Weights of a small image classifier: num experts 32.
Rows from block 5 of a small image classifier, named by matrix and row number. Rows with one number within an expert belong to one neuron, the router's apart. Each number is 500 + 50 x the weight over its row's rms, rounded and kept within 0 to 999. All counts start at 0. Numbers have three digits each. After the name is the row's rms in percent of the matrix's.
After each expert's rows are labels from the 100 images, of 14848, where the router gives the expert most weight on average: "top examples" is what is common among them. Only what is clearly more common there than usual is listed. The data: cartoon faces.
# router: router (model.blocks.5.mlp.router.weight, 32x384), inputs 308-383
# up: expert up (model.blocks.5.mlp.up, 32x192x384), inputs 308-383
# down: expert down (model.blocks.5.mlp.down, 32x384x192, transposed), outputs 308-383

# expert 5
router.5 092:429534499495492510507482529473562435432489545470548516478485521450532442512468494552466509439486456456548591426473571483541518424515441491527578391438492458504508582461425543409512603422475510472571557530479454491485530384446473
up.0 107:444507433406516535526520542455571525549415463466485506480486594519470557494536502472423614537488480488485469510429546470518487489511504518458529554526415499490462485466536620549644540514505472525434499477476484488473489586404451
down.0 122:434558491457563496494517454482446519408538420396480495524516495582481503522412411523432527478535498485530473476538432519535572510445537438464481591500551537534427524544495534484471542477532549518465518393602461507393531489553536
up.1 103:596387515468409432506488509525431569518455377517532510578519476462516511495531502574452484446496413596564550501476562543497515452533531477474483560520466613535486530444453517579516476525595504488485535582520462443480478478478557
down.1 102:580504597461433539400488523473482537499501529562519524531461443493500509573618585523566446593536492505426519417476527529452527464508499500433504524444499489443538481456408455431517559505516468430517535602532464510559495558448515
up.2 087:497452529547371500532492524464528485557602458477588480517447528553532458417439465466608467473482524530533481521503447558558524481535352505517403493505549526446515516513463503513518394487554519574483551594500510571520583475525562
down.2 090:453576578482581455460477520569558497459485471427499474480510474606406444484478402411423521430458554507513505426482485429575592495493558454525454514518509504531468530531485504510575535461566533480594503412539518504527511516473520
up.3 115:446503460499484496442490506460512446649408555390432417483558628479471543536507491557438591571412501436508455535515545483448531564482466554481461460508516462450444466586509551544556518615501513459496507554451573479453487600499485
down.3 125:397549506444574505440536538509477566463494525453445578504446580581535469565439408436474536545556464375552482527477430460502583617426535525458523520466531503479463471483589553435524451510503545515443493474496518546444604469434511
up.4 103:548452462474558504543541525582540504405505523576482519510397518471461520566595615466495487459532470508451536512508482476509529484513580590556493499536504467488527418451476541536422493624577493505414434447446490554577444505527528
down.4 096:602563529450468490505495482462479559451525508539510543493594540472524560603587474577562486488483478547385412499495511594470481501485524432421511510500511499544528487502455494507404565478552461482517606496544536457554468552536553
up.5 090:469505482524339449550577537478438541544538490541569521481436546532471478454424516504531544504460583548465549453435526599560475511511367504516446489595528449505499446520459415515458434480508517613542447590517474528464597504548569
down.5 092:481501572534490483450403543517509496533460452422513486448494487571420444460499405467448444473506510559500431436526489409622549480452481477507490557550491534518463566444551451486523456418469542532580486488466507435414481459541578
up.6 104:484524453499520475488430500501494542584422469472522489492493550498587627534496525540484449524486494624540506546454523470484533487575486526403533587436465505605546496526520504460546503426547506505468487444507492455562500533445579
down.6 108:544552597447452577499467422382467475463490508514501481515594528440446471494504459572608496438508465557454525492458488477498416503474588529424474510510543519510425503529479431552497552524494489526563511520570399562422522577529599
up.7 103:489456587387426478476462607546506594510548445531543545532519432563554503543569565480530514438570424515515545466609514470489517519532530501529506474495527484451476483437468551610461450502586531464529511593412515441488489521555471
down.7 105:589490559380509540455481459473519510470525502493509546535551473508521493546584545608607461520472465546454491487541531473513483502533590534420557454442504510456469453407418444488468560492515481433498543455572435515559568545425542
up.8 098:485401505499490460518530475480578486505534542395420476485421517560466469566574462488503518471435519363447373486544487494428604541552486446514588408498431419515435510420422536491537542623477460498542531440436556521501480503495431
down.8 097:502439512469476509429482437524499454516572527553474519494446514545502593585393455412569525525507534453520537544504476589503510433494459376469573479440529436573475532453586456550481516547423498509490536508513479534423476494510430
top examples: beard; black hair; long hair; hair colour: green

# expert 30
router.30 104:564421392545515603462510467504473578526449551610526516465532438541419528488510513476410568592506489520455442437469479527559502508408491565433386499501418478568477454543440536487408515548501470584537442505459517440514530605570498
up.0 099:483497477530423479439562533462465509467573563513472562374501494629531510529468631556436472459589464562548567505584491484439531566503595512449424552481485519522490520485419485553476544482603493489570559578452478460517465429564501
down.0 101:497538455549518578469555467483404516450542579466500481543514506463498487518483410532468484467587521527498530498478468554468478580512437466488525479506531434505424392515565496506513479464498517519478486439514510502452535514541486
up.1 096:497435486426487553555512462630451435456442597434492555553505527514523458492532589510530527445580430474536478568620536411486531553630544484532549476450491632488475508559549578455529445454461501495544522467493500482454403532569511
down.1 097:476406521441549454459404474507558432619481505529502594488408493455484497594504544516390389470593429571603526535433514556496548477494478527507495520581488448455533478467467525501570392528517500563610502409425537509533498444502571
up.2 101:480582399468417475520486555546498621559581498478545381454598563540456427547580531509414463495598533514445512465488604537527411321472505546511471500468434492551483495504558475482434432479469492535531402516587508565421536522479496
down.2 101:494567553503468462460413549544392517464597487475523440641486446501485535458578476514430519542443455542484399412500455466612551534637475552540425463530566487510481503548448528569528540514536460476528487513560440456502448557449450
up.3 097:600454471550575517460539518512440457490554390499494527510535501604522514451461476475439489489608552475479502424434526521524503615402468506520486479567503495510498565477571415426541526560468555511455546562487556530509537410519501
down.3 096:516493453551510580494607532505456549436518549428535537468529561517577551464459520534521579500475506474444481483463483494500501573476470476467442524571550481481465448527484573553493499515481433521349399490504524503531506470473420
up.4 100:527466510430555515537586457430504539523450444475432511517426510501524567506564382451512475502495435442484541491538550496458478550523538450478506463589459491537513587434530427493452586517506484561423508529491523453628524450438477
down.4 108:451509516455568581546491506515451477441485521474479596609506510576578561560454480477364523517548442516524511418489478493514552554499521448483496453540468411443528471556600477434463528502531510559431459458533606528423558422502418
up.5 093:442460504486523488490525476498460450601505566546429479469468472535561559454532509463490528445537504485538657543566495411366502535513516463463522522616465464542440490465492403525527548523497436563446458510534493396518447482477480
down.5 089:464476489437482573505518455469558495480451460520493530485530467447509550536497563473421517454453418502557452415467465484494576458424516569470490532492461459454515531571486445444542475453431579602483517491457487533389612486442529
up.6 103:527589428463461491458463504533601444523541455489431506517518460473523382562652426499426565538535451555419474484606499462523455455452521557477629491451492529498490513580490501479461488543510483417499458508528577481513505527485407
down.6 102:501529519492474429522498484498519404454549445452493511609580490524566582496510521374492509533511492562540421492541552525594542484498455472415479499556488425504427558579499482563478514535470442516469444461561547473462479480449504
up.7 105:520493486511467460483509514476569630555440442548455463427471505389458490435454432576601430542501462535535503526515450555549467489416474580612496510477513564552452479518455512541444540482472479542588615505493541430472589585513591
down.7 099:469502488577552517526467465553492610394508445441416476476601460518441561485423485543470469480489496469391431490511486475553518483512539525356566509447527559497495618499594442491534520431512500434496561484611432497460385455487519
up.8 097:497506593498434402522404474454441561472589540514508519528473501492504520437494564420582533584493498548489630487535455522484434531395419612556572596507538502417571474551641472511513548517519551539449484493449426551508528434500512
down.8 095:497539497516461562495500499447512550461506519464560490406551419462533446496531486614475551585564469554437585557450508482452490505474514420479470401416415572591566373445465469468463482531552474464488487405529331437484451500520497
top examples: white hair; long hair; beard

# expert 12
router.12 099:499643503529550541522618497478522530429559490565498556620440541535469500485574476535383458437519497543457509524587528523483463495491502450511440560538469467478518496431525427501500496468411486524507470476530490514477518524433369
up.0 116:469533518448494462483555500454520515436588522434561504505520498422514422432496567525445465505549496479497509564473557570518453527515615518593473567525502561425521456430510361466442429468500540591421423498608527462492533488453497
down.0 114:560504529572547508513517516473499531427497505494496480504416605525493510506533435585553498474635539559470490523537555519496475612465560483471563511486569461531518471427495491498526465404535482503500537459533516573451431549518559
up.1 108:534458446490557561457522589521518454455363436519496414536526531455436539484382481505524517546530561502479551430489444596490533457567529424565582521494525585542474446493439475530611485369498470479619599550451543513489410580437519
down.1 112:515544510476440438658431460374563470570448436476431559429541550435414451511556484576454434546569450601535491567546456506482507486432506562541433540506516509511506480489456464497508492575399557539572459517383610509475529505549545
up.2 103:606529515479465529513459568422369488466545467428354476549463612544458494504422482496478475474498528531516530472515549602507552479549542442496475542530354463494477440455512478468573467427415562459535562466501465488541457525525468
down.2 105:507486422336510589510471492381517469550460459518511564533519504525556527502469518479493512491579445518514542412428469465536495548489567548457435476485462486552443548493459449534531493476463547521517463518483620551425540368492422
up.3 099:508540612469485571610482496594528570531473373512515572435517617512426578476491542530557518508496518428575507499494482515501564461467489525473453442556453494502539446524530471543469414531503470476511463511472497482431618547589501
down.3 092:544471473409508527564446506512458432575440536497509565517451498412463511605473579459499452614435514496570342553510482500494588481526534505597541575615534574521529531558493459436546557490487558459536431462404439475512497478486498
up.4 096:535485525500475524469475462489525457508483522560473547519481544427487622402468575447546482485424582477489566501550457552468368475535461585506466538492525445555541455495551495542499527409519462497465589487459478528484531410476436
down.4 093:517418484524484457515542456479552520496443489424486451489541466523393456454482474497448511440493539520479417585472502514492499387499482415424523493567510574447480430444461458414490438517459506483573588519502534489471445468450502
up.5 101:432513565446529449445590587511493459532440516545626563484498441473486461475494550419462481492458487516439488450450469445482445567557440473462557490478581471407579476485588404481536474518458463515477456410477531491456581473494436
down.5 094:565544511531460529447496490472460552492576489480514453441496515545451447460508525511522501520496519446441466558501512462471532434523448485430469429554517540472549479471430521508576515519523487481554545503513402421506398541431533
up.6 101:454497472483562555373553559504527542573495524432518520516477455469465477540503556373550485469523480533494420505446473509521528397586355533521483598515490475511471493516566509481504512382477467480500480438511532492464538507572504
down.6 104:526485517512461605461555497420554563477527580524522464516470465519463519465498525554504527474462587442436545486448584539474518435542437478357528446487528513441434438445416459473542471336493413576471555477510505496410473514477494
up.7 099:544457450501420556487550523417588441436446572524496499362485585437435512456478508659543476608506446427507480481414488557510494532491544567518531511432484520561478594479503505475559457568561437531496653500499464508492493487547516
down.7 092:471542402396473472555506413437555378494453454479466555566513583468451459645502455428553482539496430583553518423538561489496496462482553543445474490495574452462564496502489450490522514539498536490479522490542601529492560520447423
up.8 101:520538606593514539510551518590537485534471556503618471542485453517447498536438510603444537503459500554513551455509488479427433523487512535497432480503506566505523515530456527471511480464520524497476458453454525565425529519492498
down.8 098:520518537451475527449548489491537416519574540496516470466519473473472432468450554484505511463550482453475523456478544570455521351521482532419484422565524451496591501522379442539577443521462468495582505473523507422495470565402531
top examples: brown hair

# expert 22
router.22 110:562516587439485490528533544484529512502574475496538654558459477530495501545514460452558511486516511530542485547531560467535506473428533522570513477450466489504461530553616465567479441474471491528516475520529510434600514477515445
up.0 108:489460448504504501522528515545518580489516466451484570512501481556504506463545499506505465552411450534558533439451429456459412543495479453573501584455474474505491491584481593608493456433441550537517404558489412456602549482432431
down.0 108:529528529437486641462467544440520457513477573584527555537471528497572568515474504442496537547513467508486455396446426548518474558488486516431499430449548394562514544455537464470620472436464497525506397453458440484496560466540486
up.1 100:533432448465493616566416458396515571447544526543571480489529537558497524562504582598462568471560514352494449433553612543511502549444425615575471396448441530444507517468469558518449565445491539507501560521471473587557589554537487
down.1 096:529433495620472491496561551491495542447542487500523473545521545439410522504488406503604520472496511487578433508548495542453426416493405463528531522533476665540449494445471472475496476503557402489512542541570407433502441509483418
up.2 099:468512568503547510555474468397574488515532508562515534485524479479532451398549504523495475460392431568509499382462401476496434511549488573474502490551503520463477609453567454492498459539552592520583489571481471457561485524518563
down.2 092:490456543501481462409565553580487492527535491456456508490481465523449484681411470446463530447419561496554460584474600517527527455470436447496505541521538381447526508487590497526507422552552537527497550463491491427490326509428450
up.3 102:529549474437494481460524508502619545490529490544577472629546506559529507490490387506477606520457523499483525498443444519526478516602441377475599462489469508503585523504446489531428563451544653411452452496479422442508456539431493
down.3 099:514530559698459516480531521491444510484542469491492463507542432472623443489526357455564543458496559496406367510542435575585491488563506377457489482535545485475414498499578591544532516449533418593411501443490561446481428571658463
up.4 100:423460420467490501548498514526449577447430573434525490438392504467508406480547501513507515597623486471544557544459593517529481488490480487511423482403570452463427490559490428465545489438496446438535577444576495489471562408512534
down.4 103:610453514463531521555454422437576495555491498520521456488508485496364443477587536437405484554619471518479513437420569467473499521538466489420526487455473603478617481428397379508473456512430540499561490525442513467533512529483567
up.5 090:483467433465559474453466444540479583471447493499532454428516499512469545538414503442431506453630624432476473484591487537409600544514449477487477493465480491429525490519506476508568568533518521533515631555440478445473617569481534
down.5 090:448483547528454450528527444586533465511515466431444459521518489503511543498509401446510365454527579553559454511517410561558477411566508450504522552565529521498497611342583484504447616481538440520514531449489441579528484547590503
up.6 104:465495498544539414505531565623329524514515490439477460451561481532468430533524502395452527430425514466609496400495538535538413535557433536540451444485429476467501562590542470501571493591497532549536541421550565496489547428522560
down.6 104:448560522490541463582507442472548552448447421468474548573626525496466437503463534505541601451461427519473563525509512418439530479458555479546466568450527562471446478512434516488504537591502512419488500480559585547412514484555546
up.7 097:455539510434534528531560446518425512612420470549500495554440584567507457407542464429499585461490408507497457529513556408465491380472492544635529475547537493456507437531503441454512554451498465513498434483559546449503552587517520
down.7 096:495435572521516442567489533476513557529495556499457534589412548551537428505463542399481505499496525495545450455574545511481464454495402554574478519480558523535560527496452528476592538556522534437516498547434544529515486406427495
up.8 105:452478577484544647604578553365456536511526416454468481523468494459484422516470448506562498573555527434524451479507545550534539475510452541546531385492456436505513490536544518364535507552509488488517416487562467543466432499503508
down.8 111:535458503527477461483517508552473402462510501383556495372554529561446420530453473595543457440491607462568502547529539527541477439533470559530497482501472467520532444533490521449531428509396490455565555473526393409509424490514489
top examples: orange hair

# expert 26
router.26 105:552489471484533528507476542488460538479510498516527408568561477512482496483459498434450497361392575467470578473422486435547540474467562421558468527566572512507480420509492503568475526436503541497456546518519595522613559556582512
up.0 095:574510511517486561430504470581418556498432503558408469492483621512468469467508459445516466532540475577481534512557562641518485487493501499567450547434509558483529515492447506504473470472480507389627505509535489574497467534560467
down.0 097:466435532430526487494558499483571522544521455434422563426497604480581337491527511396467443503475519508591425484539440552518474538514552578602556612453529494563486599535494510422505505503518492450446515502477436556530594559453570
up.1 094:578484451548435515450533511435417568584505447527465538433461489501419471512515468541540496504540495524459509498526485537502570443546476544636425587565451514562485489464470440533439469530485461438605498494574477422532531488479480
down.1 091:574500543498398472435476514507479480466554523442499430516503487520533456514492489410488544578515528539448461457578514476504485527474532564589455554442559604472441507506479469530494554466427535473493481531562513498518497608629477
up.2 102:495526509389466452508504508482497497476435572552552448498527523500579524570502459503522468493444500467490476498536418474411457426520434465473586582500510532556486493562532446478540467509513548461472461541482537407476446513446506
down.2 102:495414440485507507521495429524637458512469523589487570407471547434569466609451560465495412499478557522538520508465509520481559415525561518471491493563547493446462480448544411421507485436511554504511435476445534555493550490498414
up.3 102:452469524356493467473439503429540498470563388532535519559481465588523464560629496472537485503438511533509519436450482511463529524477442556439454447510504492537379481574481458549516496459464453416636471538453514463516536468501517
down.3 104:494532561513540558490459530454480555498544548527535496503385536502464504491552468467550541462523454481449531502446433500465487554451513514389482435461503451500490474493566510522507467488483524504501525437498521503381485508515523
up.4 100:593508573499518438426588531538528433449536490491550538517589503418523437427477436523465507397445355495491537493455514516526419419433521478433442605497591561576561496529508599485422443534471527527456500482565472346454473479523459
down.4 103:481553508483523448507507458557493488537465477498492452506532492500586421511560455388537500572460543526495432610517464495520585390533509542591583536567532495594520606567510454541488537563520487462510532424493463546535509541535538
up.5 114:463521439587525471538475507480530515534529505548570527482502422551419490492540524583461429508482492486621505464550486499518546459432487432543429519471494496387417477519470537539548529522438595529507558458450465557598475455488536
down.5 108:580500569589534547479549516492536612459492501491451520439546433481529519532489509464506529481521521405395493483481568486448496549510491433490487481466508556516540520527530469429434514572418376450448611514501494537479438600493544
up.6 104:455496429584577442574444507578480485471454534449444494470430443530462451541522511524475521502497576511572470536413476442478493483457432553557554498507438551496494529515517503463444481460500443437478519556503570458565500460568522
down.6 096:544489505537496473518529526418463535468494519485497465481476525447422553475537443455502602444494466574417455569489581487587443557411498517455531573472450554530448594570534460550456614437541525571434502521517524518425497626463574
up.7 098:439527427525463542422462471414514531555456503496462521582515529518563480466409473426550491529502500501526535596501540442466490506457481497490515482456493605552475546539512573477447513530559547509441528592546567555535591546536446
down.7 091:496543506438569575557483517526583461543525576463478602585476519524449482555472400534513433446561482561500393416461478480474488507427524526536486566533490465550454554494503425515606511492491494530531470427497474513511539496490475
up.8 098:493445499531523531506525492540584514443506480486506485493538417485436428571408456531452573435522555451428514451593530594517559411425571444574523549464584560499643444482489418455541429443461494500578514559490447448531477457514443
down.8 097:482475512479476463559496419548507504540610487543533494517502526515539451580445494508435477468491461487592494444572437568560525410509518526528546516540586478531476534536492404458511513468514451483428508493568471455543541558446595
top examples: white hair; long hair

# expert 19
router.19 098:448470504488472468449378590530400506561529532470493522424454477459443551518527493511537444421511411571534617501517529541449524473535527488471606569388543470454450516475527543517478576500475564486507450531529512506451421446479455
up.0 096:501474565478571453544568559437460530496492492468514472430455443461497518474456514465459531572485440531479512434504452432499543507484550520487560519427446455508493516461493577581558549521530521506549473432542481509475568477466456
down.0 096:516442498578462430518556471530441616490541494557457464614424595516494491470458510456497534542441587452550524511579542523476493452580468514470412557525539548515551524445462468390515530561527458415436513568510449521475453557456466
up.1 095:530536494502470434525514572526578448531520576532616561454452496484538515424493582487477457470495449459513565573488493604579537532595425529451634362495346411533549539480429524483515536517574459508461526491587543489434487508560513
down.1 095:592497560539555596527540513564500526455528485578458499551492467487447531554508559475523462517497542540441541463548543541533593506580464386511553509498426518474432484501490569576434515455537448451515566532517495510500400472549478
up.2 104:493489529523510491497558535452531491446570557592506478495638387519450461351569481519495475443507443544498596569535448453423540528489470497484568475483501518485427498545550457508410501583427511490439400458477482584544597547451496
down.2 107:451572441490468393505488513513436461468518397368414466625560565557521535453529443519428504474507502540562451461576507433557516517454483475490508578554525480525443539553525514477558451510514617439520508461533517404474426431481406
up.3 101:415553515563547490480505494500530519498466422538577444474471474541557494539502549504532544512532615529532541605495495538524484477447457535554382429464486431466582466566538466502430458562544529479510503553454503469475488488479476
down.3 103:520455487493545548409548548601460520475455532516486544588378493504468535560418522569468490530478442398571539490600543535467472586433483466516563508418477470479590511417529526450514454499527554459459516538467551581470523527514484
up.4 102:478497481559531526480479477443436549602483580455469465439468497505478506565514532467542527460514526459496464398465440398538495557454563483469550603478490441461511574511521568573508545471456539427639557420484619477536543447549490
down.4 101:444452576582435483557512509479478636537480588610527527473468487499540453550477435517593517492398470424485467501510536497426423469472473515544426481539526567536588497496476532519550598631509441496407437546456498576522459529476606
up.5 101:406619450505539474509499509406470505536552440450441554511536475530494487438512498521557468347580580562493514444474537525369473548436524510561408512495541541438452476526516446452561536464387571499437439478542497515520473516420486
down.5 094:403490487549560399463489450498490494532427524528543522472543521530482562484454451572468448459533476475489521549429443511461372575568521538557498632610495469531505497502575465450557475533467466492431421452441509525481579448519563
up.6 098:429560516427442540582521499532465476435486551411521536416550470458533482473545514448491565454534418492564518391411508550466415541565489519523549455483494527518463432499616463470431546501388519415496497505413531552568590488464460
down.6 094:375551496537570455520436490454554494527425497473592572487506469490542536537505444496459461535486500495550547428463480460514531515524504503602484583519430540540479594437501474497583482540556514502533421470474526542513585407466532
up.7 097:529438531625495584540494498503572417478423502523464550511527522587544492490491551551499515460560528482490486434549508567484520421491495457506509449570494534471588473456422540480483527430514451464460473492570474557547523533557498
down.7 097:457525534493605518491461475446516401449577498508524440467538517595506574407436491511551572522520519484461540546485614470525501519565445426422419472499484528429410453476444577624471462483494456525539510473593570496448514423531531
up.8 094:471561519576477439504508560420519530579494498593461446523589538507516485504501461468516498562461504525441476588420464573469497508542504545471472497519530469454534529476512437571517448483544444505565440561513497504595436572492508
down.8 092:523534529480465486503654514508516577502487494535448460526478466456463486461480473578556488534567496464531571562578512555430591489440423549539546549464550545469588567495461408485428458480421503402470521572486567490513450566505509
top examples: green face

# expert 1
router.1 099:556436446513569546454467427528496519454450508356541491545471511436547489540489475539515511490472459538475596572522539433470541528524515499491613451545543431455525516520466488451449552559537519523522529539460517517581510539449581
up.0 101:542513452527541546469553610564531536483420527510390517477589429495439439587512594549516501516614535510519389522505478474413480536501547556502449534571503579484530440466458463573507385560499492462426512625471428417448565589586488
down.0 111:514583521406594486473474477440610516493448412535535529463496479562449462540567503552437464493475417557463463492458509418552578505531604514491488533445427552539554525475502489431476425588555517569581475471490541405489542494553500
up.1 102:494453431493520568491521519526544513543420488479511437633437533407432463594456529497384539562520521648415509479509468551562498480495516534520481594512534455489515418494474625515520449575581377400511512523442546492550460558506509
down.1 098:496591599436496477549415481407561480591443471524517519479492520521456474444632479465478456485453454541507516416493519450554523504495489508470587442423454491439476514404518561442624501484509544432519560451429535386501548428446502
up.2 102:544471416538492530535493444418550501532441424486615482472479564482475413647465550456453465406495495564491544591504452584496462557616460537449450543517449514477546484545478494473660540432556453412450560425445481495558504480482490
down.2 098:498434482460468447575497478502464490471458476469464493514432550497483530476487535384504420496485432539572443537549576487604440442508484457546552547481527517475572558348551526439495478501493526418537479541497502461508540549425476
up.3 101:501611548452510534529518542396526504581420572517466502582552507489539525531554441499427546475469423559442520487477458509419496486461503482539436495420510585543465517480482511465459490436475440457517510538436519437486545498582513
down.3 101:470591565545516500468540615567454542528476492526508422531410524561507485457458421466498473567482546423543459493560490499477483583421419439577568515452517509488455552453530533448490533498601459505467473547506502488446466498456513
up.4 099:557478492487468553507517495505478466547413496420526603551455503530662399621471439459568455458403522554470613503464533513537473566553475460442488555498563440471529512502464487480519481439533532473491554556520390499562521464421506
down.4 099:554412500534501521496484501555514539480486548515480531641495508525523517471448620416515471499464498492642505469543606520464465427483478505474522493475538563484560402469450478475478489526453460402529584575465537452531501550528376
up.5 100:506469411530458580517521399472506476497529489487603518510465567521395495545489536484536492411586460475422514497503537502551472548593485487480435460545485497428496525527440500425549523518483459459492538431501478489475501479458509
down.5 094:510470480504438371590501436541567535534440455376441438546524478414483520420435553506516494520465479532504474593568524497493459479423487495435466529488451514528458516508461542577474528552489545430517484590502482533501514547453554
up.6 101:496453582461536445573606438566552570557497552484452492477565574501478556523536556526472535505450541527598535548514450491448548578418481498584549524465441388539512534470522422495464464534572528514593490493535513559349585526595473
down.6 106:555521464551553549496569463498456508491524511523454529433499505548534469538492419421504521476568547455506488485380431532467496530477478483584526404520466481499507489484480471499494579526482469631442435463489586569354502471583515
up.7 100:492500515484436451501486502533446548519410466504620495478489500495583442545501566435541469477486501526630547520466517530565504520579434482457494480514527572502603497590505471482463480566435527482496544470456418484503486473479552
down.7 101:430572566505555477448442469620517512496461469526514565535448472504463513525495464421511428541525537492564474421507523509464503524530533391584525418409539629380542430444522484526490453457536523461458429485486529517520599467457429
up.8 097:489488487506508531476531513501467422527468473532571448615534478467451485503483553609554397478502490497534496545481505499534509401473472470535513445428506480582412510494524516530473452524402689465511485506507568559522506566565496
down.8 100:524558526495528600506525500432469511494476493552589576491511486468471472532582451504525556534502530518412512559399477491439524513555568485521511366427466584436566441566481520620527553529508407544465447518471444560503529529469442
top examples: teal hair; long hair

# expert 6
router.6 087:519454604520510467500416623445435507423471570493449504522517474487564438528541513508548361584525523460475484449529383519431574518581519487528428496455512528588459507530462437555420520534517527476562550462512521508532580470555483
up.0 115:432473534462511494465545583514631439521516485489457477515532478423572558516410555426563476538457528466441340485459535411494528484531455520448496543548441545483435571565541520457524428544376450492548509511519476429542476441590482
down.0 113:496579510476552498455528519481479412455469416424546505517569545554479453505563486470514507514522490542527421429488425535535468473498540502480548550483494446517565471507460491487424551378458463508459569392583494372517494474535516
up.1 097:479544485541533518469445469508414583487481475519428527510568531442480405444421445494520462515500518410458408541408496562510528430511470494542577498542386513555584541426532495450524624453456491489522517538429515576368632517472576
down.1 098:513532471542490438614499421528487496532532525488420456486528539500497479504546491504593518501544501489493517539596476502483441578579464555500525510460486512474533536527471459456520570559504440495437490563437542572527446577548382
up.2 101:460559454437540535515433415602620515603486490464549476516499361590543546501456448424447544449509540433472537438504547509532442443473470562484501498506497510482495531378475461416526516510423450547486389473529511485450505532436519
down.2 098:512485555565549459486574499445532515493469463570552514508473444470482535491454544502522459483542531529494511547493558566508499460566511396492513474493468462489507479491441497470539460465505386578559546520553505458498412549568468
up.3 085:514510532381518509399477551504434492607478400504485510463490527432550568520487492479528495586529581449453482444455461553465479540554520478438525513493527469477477395528571468457428465595482546490523505464485540542525502480520559
down.3 082:551446556446483509602477410512543475563542608612467529583594409437572454597531473497556444596559474509557594456456469572464420448576541587469485448469365577546611507551537461497524543507556488486491540487430497527530525568650526
up.4 097:524461559486420469497525515478567582557507553505500378440482479430554489500526475437485470540492498573471367506555487428472499449556457536458470548477486497489498557464456524507464446427504624564453534496556436496462434452442520
down.4 094:468462434567522533570511528479530556415536415497543525554480456449411491531567480490410505520555502532557486508518573558605555514541575599471380566505475574503542485495497522405490429447468456512571571511481579400545397450497456
up.5 103:604463449540466518511463482563400543457486437526526483450558579410483475477425550432429528534502441429525496479411486524512569492377508477464436455467517457504560343457433385449450466427574529526437541532508482445480530631549501
down.5 101:485461499507526584511483433450519525485569554548457543451471522514444455588513498548463499476626506455479567456508504505510472611528551519412521435446513567510474517497505499542580531474500562458529448520529452502515560509420464
up.6 091:491449488436565542560545431491516468531471502464423434521513545573467515526445587579461484486537512536411442524469510407423536416613425563573439561525472505567481493510467491497516441459428505519490461472450608442499470499536534
down.6 091:602554572465479555475486507532464516439562376525575519539496470564462511481577426438555463513486474588487473463502521530496521501592574388528416551504486524509512454473451488483471546471438478499452578478594494417560543490484489
up.7 100:477499511506574543520398449444483519536473411480464480480406562539529561586513505561445502402550514563427473491539558378396516435556487492598466461532466435563462499395521521386578434434484489542502507495543532454559475468481570
down.7 104:500561529541512486572481520453437559414549453493514464513563524540489444444544487559579467505543483545493536457530444469571433494608532408538389492482457545524466428555501485509487455495541489482540585524570405524538563513482431
up.8 086:412509487570412451643460504618413483624532480486545503490438430528501512528470510584477540439493467585530461463497481525501500485535562533601487533527409514454554522503499490532621534439494482542482501516527558536518559537466530
down.8 089:525536478545491392524541537533463599498546503504480500492489553510529481410534612499510557463468521521452496391545456439573614558545516475607464602560465559548450572546521467512547517484536448468490445575523484473494474521446529
top examples: pink hair; white hair; long hair